Weights of a small contrastive image-text model.
Training: adamw at rate 0.0017, 19300 steps.
Rows from block 4 of the image encoder of a small contrastive image-text model, named by matrix and row number. Rows with one number belong to one neuron. Each number is 128 + 24 x the weight over its row's rms, rounded and kept within 0 to 255. All counts start at 0. Numbers have three digits each.
After each neuron's rows are labels from the 100 images, of 14848, where the neuron reaches its highest value: "responds to" is what is common among them. Only what is clearly more common there than usual is listed. The data: rendered scenes of toy objects such as cars, trees, mugs and chairs. In brackets: how many of the 100.
# fc1: MLP up (encoder.blocks.4.mlp.fc1.weight, 768x192), inputs 0-95
# fc2: MLP down (encoder.blocks.4.mlp.fc2.weight, 192x768, transposed), outputs 0-95

fc1.380:111094099150135131091134105131130146168124172117113110131153175174137132125128138111083143141107128166133143141109126130150118129173116099114122103120125156124191147107087124069096107115143146093091114096141070150146128130093110120109108196126139138167112145146131126103144118138090113068
fc2.380:128143143089098093132105181120090142125152119101161118122066079126164127150120138112130104125124150137144114126129160120134137144098158108185126175092080141114176096153164124126145121144095109185126142121133126131154099144130133150147122107176086164129096099140141158088125139141142127153
responds to: flower (42); largest object: flower (28)

fc1.480:111121123099136095105122153130130157194108158137107091085137102136116118093099106098120124126111135121160080166127131110129111121125201122130113091102127134122125123151132138127110171156097125115125139108122114146090135165099127126108118145112104130100103148149159141104140145143117114108
fc2.480:114138137130144128109130123143167139113143149113140108160147119049150110124106075114130150125099150118187115106120136163101180126133146107141135107139109103136136126120146159159130090119093124072112156196126103134099140086115125140150143124126139119162123106157155166101106131104146084138
responds to: count: one (69)

fc1.660:163152101121128123086137175152093131115121152132116146160112119159148121113110092114126138124133127118116152111145133145157112106131147091128137135113138148093097132119138183169152139161165142148116126169116139113144191113121140203166130162078163103111137088137144123123152122082124100162
fc2.660:131115108156128135131094120152169115159157088129151128107123127098093156157159126197143132142135107129127090145151121154113166131098154133148132130109130099172124108109160091123161081083145126058137100105133135105085126087140117121134150095059140125104146148098073137138171159161152105093
responds to: purple object (46); its colour: purple (33)

fc1.373:126154116147143163125127170136139153119106127156135165150122160109105119128141118111112109113104102122178157129096125126206152083110136080158122114121149121150114148132113174137146109095132158121122094175105113108124176165142090114118111161083083140105142101115121147133126125119141145134
fc2.373:119103108101135173130113103121099152127088132133061145179142137154081144081164111175135126132121133103146100119118181140149141109136133133140139110142116129119178107099145130106139122105172101097118093176131132109152111134157106120140124124159143090121143079104100169186115131109140090099
responds to: purple object (99); its colour: purple (79)

fc1.320:124128116137108118107115126133150121116099143113106106102170111128133125148121146120128133132100116143167122149128106158158198141137136117101117128116126130145144102133120131137101110127092132133110128125105080146143138143084101116122119156149138128148164157162137166098107162138156153087
fc2.320:109112156132150150120084158095101147149126086143131157125099160113149145093154098103119099117154105103149093108110160158141126107118122160108110135122095126141178110113164141098144181112143099133124121167123123107145085108137116130119110106134123151140113106103135137109156090147102099090
responds to: count: one (80); candle (34); largest object: candle (30)

fc1.670:137159107132075101084130112122148127131098120107098161098163110138131165119079106143123114161071111116149104173144118150151131160139163072135126111077132176125144124112146149151068145124145159104115155128136132120074117136147138116122125132106122115116156121109110129111101131060145113131
fc2.670:134143113115116111110131165160145088150131146105179122103111124109113139155104145115125135172151136143158078101147110127102146107135156069150110143126134105090071140102101142129121148141131122137204132150137116105110109170122143111136146114128136141127151125159132119106125145112095103147
responds to: count: one (69); red object (40); hammer (26); its colour: red (25)

fc1.282:120077092159094126093138095158109104163123157139096144132128135150106154166096149125101150148100168107136125158127102116154131118185126121111144118148139135104117157141187169147100142152128179139148141136091125102132169140147122151131121122149097115138113132153134137125094117154109098120
fc2.282:097118138134151134127153135132077154105129112124183114123108130095118092092055119124126127140102121157182169102143134093113141115163203113153134112076106112118134132123098141133110136143103146140126144146101093137082158103134134143137118177125179126147135134148157132088126115093130065149
responds to: count: three (62); blue object (37); green object (36); lamp (27)

fc1.341:120119101128142118108146119153149068139112185153124133114165125134101140119104141105155129200122136143142138137188132108199128110151163042113135123150167161155123152102105153104063162103140159094133128100142114133107147163140115105084110123154139105131138121108128119089146133105133127114
fc2.341:124155124133142161149110147157152109145136099103143117118133096089143135138085111080122113130136153190151124100137122138122178123115148128123092140116117077117101118119100149147111100110132131144126122124121093168112084179138120087088142162183091117142140095105152144110088146126112144161
responds to: hammer (75); largest object: hammer (57); green object (42); its colour: green (30)

fc1.10:126110143147137118105158168157103136152106153092087100130147156167154112135095128111153114135134139171147098121116127135159114122149149118111148149116095124140130124094067134065117139120118140121103164106147111097148124152127135104120108120152112135152116151141143133086157144139118147094
fc2.10:103161136115160097131152175127160122148155109124158133134116111118148150153087141115160112134152109158132158073115129140077112126119165102095091160133087138106130126111083150107156152110111137128174173122117126126062149136158148098100112155153123129155131123132154127115134105110131162152
responds to: count: one (72); flower (56); largest object: flower (48); ladder (32)

fc1.309:146086133089103102093124102164113097134122198124155107136155153112125109155128122121122135135129137150135112152152129118156107091144134088124124086079142182096147152132160145104066161147135160158133129124142102098127150118092117093093111132123196112166175113159163136108127122117139129128
fc2.309:143129118134136142147128203136172156169115092121139121099112153126119080137084180102155098104118109125156127068100120132067132159111183153156138130104120130115133134135126103097119124101118126139158142104138114135116130093126142111126108149140148105144103132151094144145162147145169113111
responds to: light from behind the camera (58)

fc1.60:093121121151131156133176124109095150162145135131113129123125119140129116137118132137122126127091150156145144136121127099133165124150143116157149127092081147095162169102133154080124150125116126134172121087076143112121120084161104155139097162163098134108075153135100115118141123129115109078
fc2.60:097151173165168136103112145151138133121121123148151171118121139098135105080120081105170137149170132121171145084121104138152090106151137121142126119111093142142133138114126171097132179121106164118134106169122094083106126104109111149082110114142120117191117109141147127090126118122117148124
responds to: count: three (65)

fc1.640:111074088156161140094150101133123111170122130150101163121178170149105142138111142086100138156135179099146172126128109170147175123158121120111118122152127109130123191118113144129090095124155138158083084137125099136128165140149128153096113171125127121117132135157141111121111119140123141078
fc2.640:125189163120085094146087165122170148090104122098110095112097104139160113126134128110139094137123158148144098139090151107132102152074130121158141155088115166105136074108153138136127109133098145119176182124127150116124094115131148099139120112134083169092099124113117140138138119126155170164
responds to: flower (39)

fc1.661:105114145129107151125104032156093145183149122122124171152138103102141134139101136114151125107119112130131097127107125127120137136142136141130125132134107139107161159132110152111145111135144138088109106142114112119154144075121122104161113087136165065123149117155154149124125087107065118117
fc2.661:122169125173156137162143172128166170128115116131144136095152141118135108147170142128108151113131114135121169091169104129131126126104111157117158147124106101097102121138114135152139121152117191113117143119093120169105132166124063106116130180123150127136093118092113133118104172118156163128
responds to: count: three (63); green object (56); blue object (44); its colour: green (37)

fc1.706:111142107160108166133146116162155117130089140146107175100153167117115133142067091100141108170103126116197160122104115112149131110158132099132135088120106113122131129099185147146076129116136175117149148098130122078111117135164125113120096178166120092109106137120108147101149143149157140107
fc2.706:133121134143134114138156112149187109103122092108108126130124167140098137124140109133121100133197124131145113124107133123100123108086133109145114142121118103187085099127135132151104087090142128113102131133148159119121102076127141130151119159109174151157159116132152085142167161129142125119
responds to: count: one (88); its colour: green (29)

fc1.300:135140109155133153084130147148148095143136171165141136127129146095148138134138134124113149137128111133118126173174091179210142129121114125140151118121110105146139133162143150169091097136095165089140128125124090152091161146094090134113089141126103148159116130141103124112108115126141118168
fc2.300:138129115093105095101092110165130099094120136137156094138132137141122136138115119195118130158111122113088095143138113113151133109145084108134103123154184148114114128142140121142107145119170144121112154124162143118144123122155123159165114144132156114120167137122112118142146147121136112125
responds to: light from behind the camera (57); black object (48); hammer (43)

fc1.246:109125125118151094120128121123155126159099116134124117122145126116110079116118125094157130099130183155158128117118126100147121127128140116144108128148138113125099157090088178103141122138099131133165142134068125148124200109097129148097120075113158141123128142156143152138176135117084095152
fc2.246:153130159148121143166132104136110106117118097111139110124135101138130115141154138146143114141141108135148117129108116112109114127135126120144136171129096071148099094121148148151105112149078132169112161108113149177152154131116123174115124120138148126110136125127101107122155174128158161161
responds to: blue object (51); its colour: blue (45); pink object (39); its colour: pink (30)

fc1.755:109106129084149131119134152145129148111103112167121153144165146098115125118115167154155116141103157140204131131178129148168102105139155093129127097130142151103137086106130146118123136128139150093144109130108119127042134159132136165136107106099118103134157093101131143116112146100123128114
fc2.755:101126121126124173142160136130125159131130108091146102106090078135117144093088103169148148124134081127133151087109165140128142126160168154148129105087094149121134115138136186146140162140081129105166171166099125104107148101158119139133131134114159131121119081165154133125150093062108092152
responds to: purple object (72); its colour: purple (57); mushroom (28); pine (26)

fc1.452:136172119126120154162153162123111117192133173141119094119109123155145115139117112091113137158110161149135107156143130135167128114130135129120134132148105110112144154132119136112136119160120131168121153139142078134134143174079124120140132129132124117118107120122165144083117089128115128109
fc2.452:113144144185114114132127134138118155138127136095092097137149102139187138114068091103108146181110114117156094134120104150124136168166125115083091114143125118163157143093172129116151068110116171145094162139165133098126101123150115130151135114144120148114111134126131145084113109127126122128
responds to: flower (57); largest object: flower (29)

fc1.346:122104090133095129131129136167162094138116126125109126156135102084099150161102155111144143167117105128213164136101093151142144131156159113119119071132126124136121129138144161166130154129128134126146098173104112118092175141127129136112126175130096121131079118168167161132097118138090143101
fc2.346:114173147120161114131161149136084143106114154145128115114131166117139142093115127065150132135172179116151139116141176126154153108104131097119138169161107118136104129124078146118127136092094120129110131157174104141140112168152138078119141133180108114148105084114154125105133125098159114111
responds to: purple object (41); boat (39); car (32); largest object: boat (26)

fc1.187:113159135131164153128128157150127142107111116174138149157143152102108096155124134122143137133101121135178173145120127151187154081132150102129128129113127115131120136129123163156125069114122163141128107174079113100102177153117108119115102131054093121128119084138149126124117121070151157126
fc2.187:131108123114121173106131104089101153140088119153107140173147149148082127081169118160160131105154116105151106131128144172138126103167114147184139109125126149141159118115157124089139160104140096089129109173126127096154114119133119142134151101161141110132133079114101177188107160131123115107
responds to: purple object (100); its colour: purple (77)

fc1.132:157129138105086101078155140151114145123149158086081101143137160138180136146119159135121155129121129142124151157131174149141114145163159110135143137105116157131115121118141149122106124113115127133149145179129104115095143090149127149150107147136128123127107114148190133089138086043110147142
fc2.132:100157140106164131113098154133176141101146146101175091141132139127167093126089127152135132124100126145158116068111124121082154160096162141110152170109098067096135136173095135117132134111113102108111151136141099157110133155089130102129096170166123118167118142111135162102129134157142122122
responds to: hammer (54); ladder (40); largest object: hammer (35); largest object: ladder (28)

fc1.108:130127116142138124150101118142137137130087125094153146121141164119093109153127148117128125127149105132145130131137112147141104100137147089132137122114128131130076101139116171140105118142147203124107179157124132131119134104106088101137104135102169129150129051163151101126118133076118155131
fc2.108:106149130181128133131136077145149124196103135143127164092141117096112129168070150138136106160111083142163203145143086133079126135142130110109157063071094115128112143114155152161126117170122159119126115106138134131102124108122122124149118157130147127121138134144096119106089137121149122148
responds to: blue object (46); barrel (43); largest object: barrel (39); its colour: blue (36)

fc1.605:136164133141075108112096146143068118143159160108103110106093129078147143152106104128093142185124136180136094151164124100131128116119122125105137144100129164115164150147171130103095149157121123134161131136122129138106143113122149089124122142120130120141166121159135143111138090129124103141
fc2.605:119130144108145110150141125077140144119119117163144138116104123195124093133111111132121115147167126118131167104135148154112094104167155143106123118124119170105129168139089111076122194113149110143154125157105150085149128138158164129127136131168151159125136083109145144132124110138127095118
responds to: light from behind the camera (67); white object (35); umbrella (27)

fc1.188:117132103171119130148131125148133101163112117116107133157158127133135095147118146117168140158127105145143136131094096156136189150109126133149108138114080115139120135126105160150116068118084161154113133101134106097138150092101101102117117152106152147138156143179129106120142168135133148142
fc2.188:117106155124141149103116069096147142138141134157141102118153133080111110121118151180113182136118099125144105138112133098101143099152110134107134088107138120128140184125121164118116117139151119127122118145110159096129113117114143113133135101090110190155189125129121145078168168128113132095
responds to: blue object (73); light from behind the scene (52); its colour: blue (44); trophy (26)

fc1.753:143120142106117117138127092152078114180099140118168132156141083163133066129119126086135149118116151146158144163082131125116143142144156125132108129120126130114109098141097142113127149135076132101148132137108130142150156154071126178178132153136185148130128140190184122139125138105128095131
fc2.753:133110130138105152152155095145094101171128135115099161121113097114116110160145118160125167153168146138136113130135088089099143103146113134117117144144114102145103136148122153165089127126144136173123083135093150134146136131189120160110139164152147129118177130129136141112125134128101117167
responds to: count: one (63); dumbbell (36); its colour: blue (31); dog (30)

fc1.409:137133140130138117052127131156168171148122128147096158159132118106124080126122175089128140103140118109153111120145107176176153117145159077154163134106118169146094154125109144120129093138103161111130126148122079131121157122107101140136103118100115138174156097189097138110116116096124137102
fc2.409:097110113123143139126099116109098148100101145086097136151094131150076123090106105140130125151143161125180154102139146125144126112182131124139114115117118182086177117124170163148129114133134128118113116187127146093145145133117132142179127168136144132142136077131150150140095093104144095165
responds to: purple object (54); barrel (51); teal object (50); largest object: barrel (43)

fc1.701:115127145123107160121103135143176135176130167119112166143095140146136136112108110098123150128145133102139135143161112164150140108150130103116115116140152161142146173142136125150120093110126123143097156135150087149112132112127135110127119168156131145142132118112143104111103124118111105130
fc2.701:126157154108094144147099142100193154118134100139157172168102143163169121109106136113095125145127131105119117131178125136130081123115130130121122165153179179133106155113149099134108133122147132148098130143138126150123150120158136113099095172159103119145196113080124115123094142117132087172
responds to: flower (96); largest object: flower (47)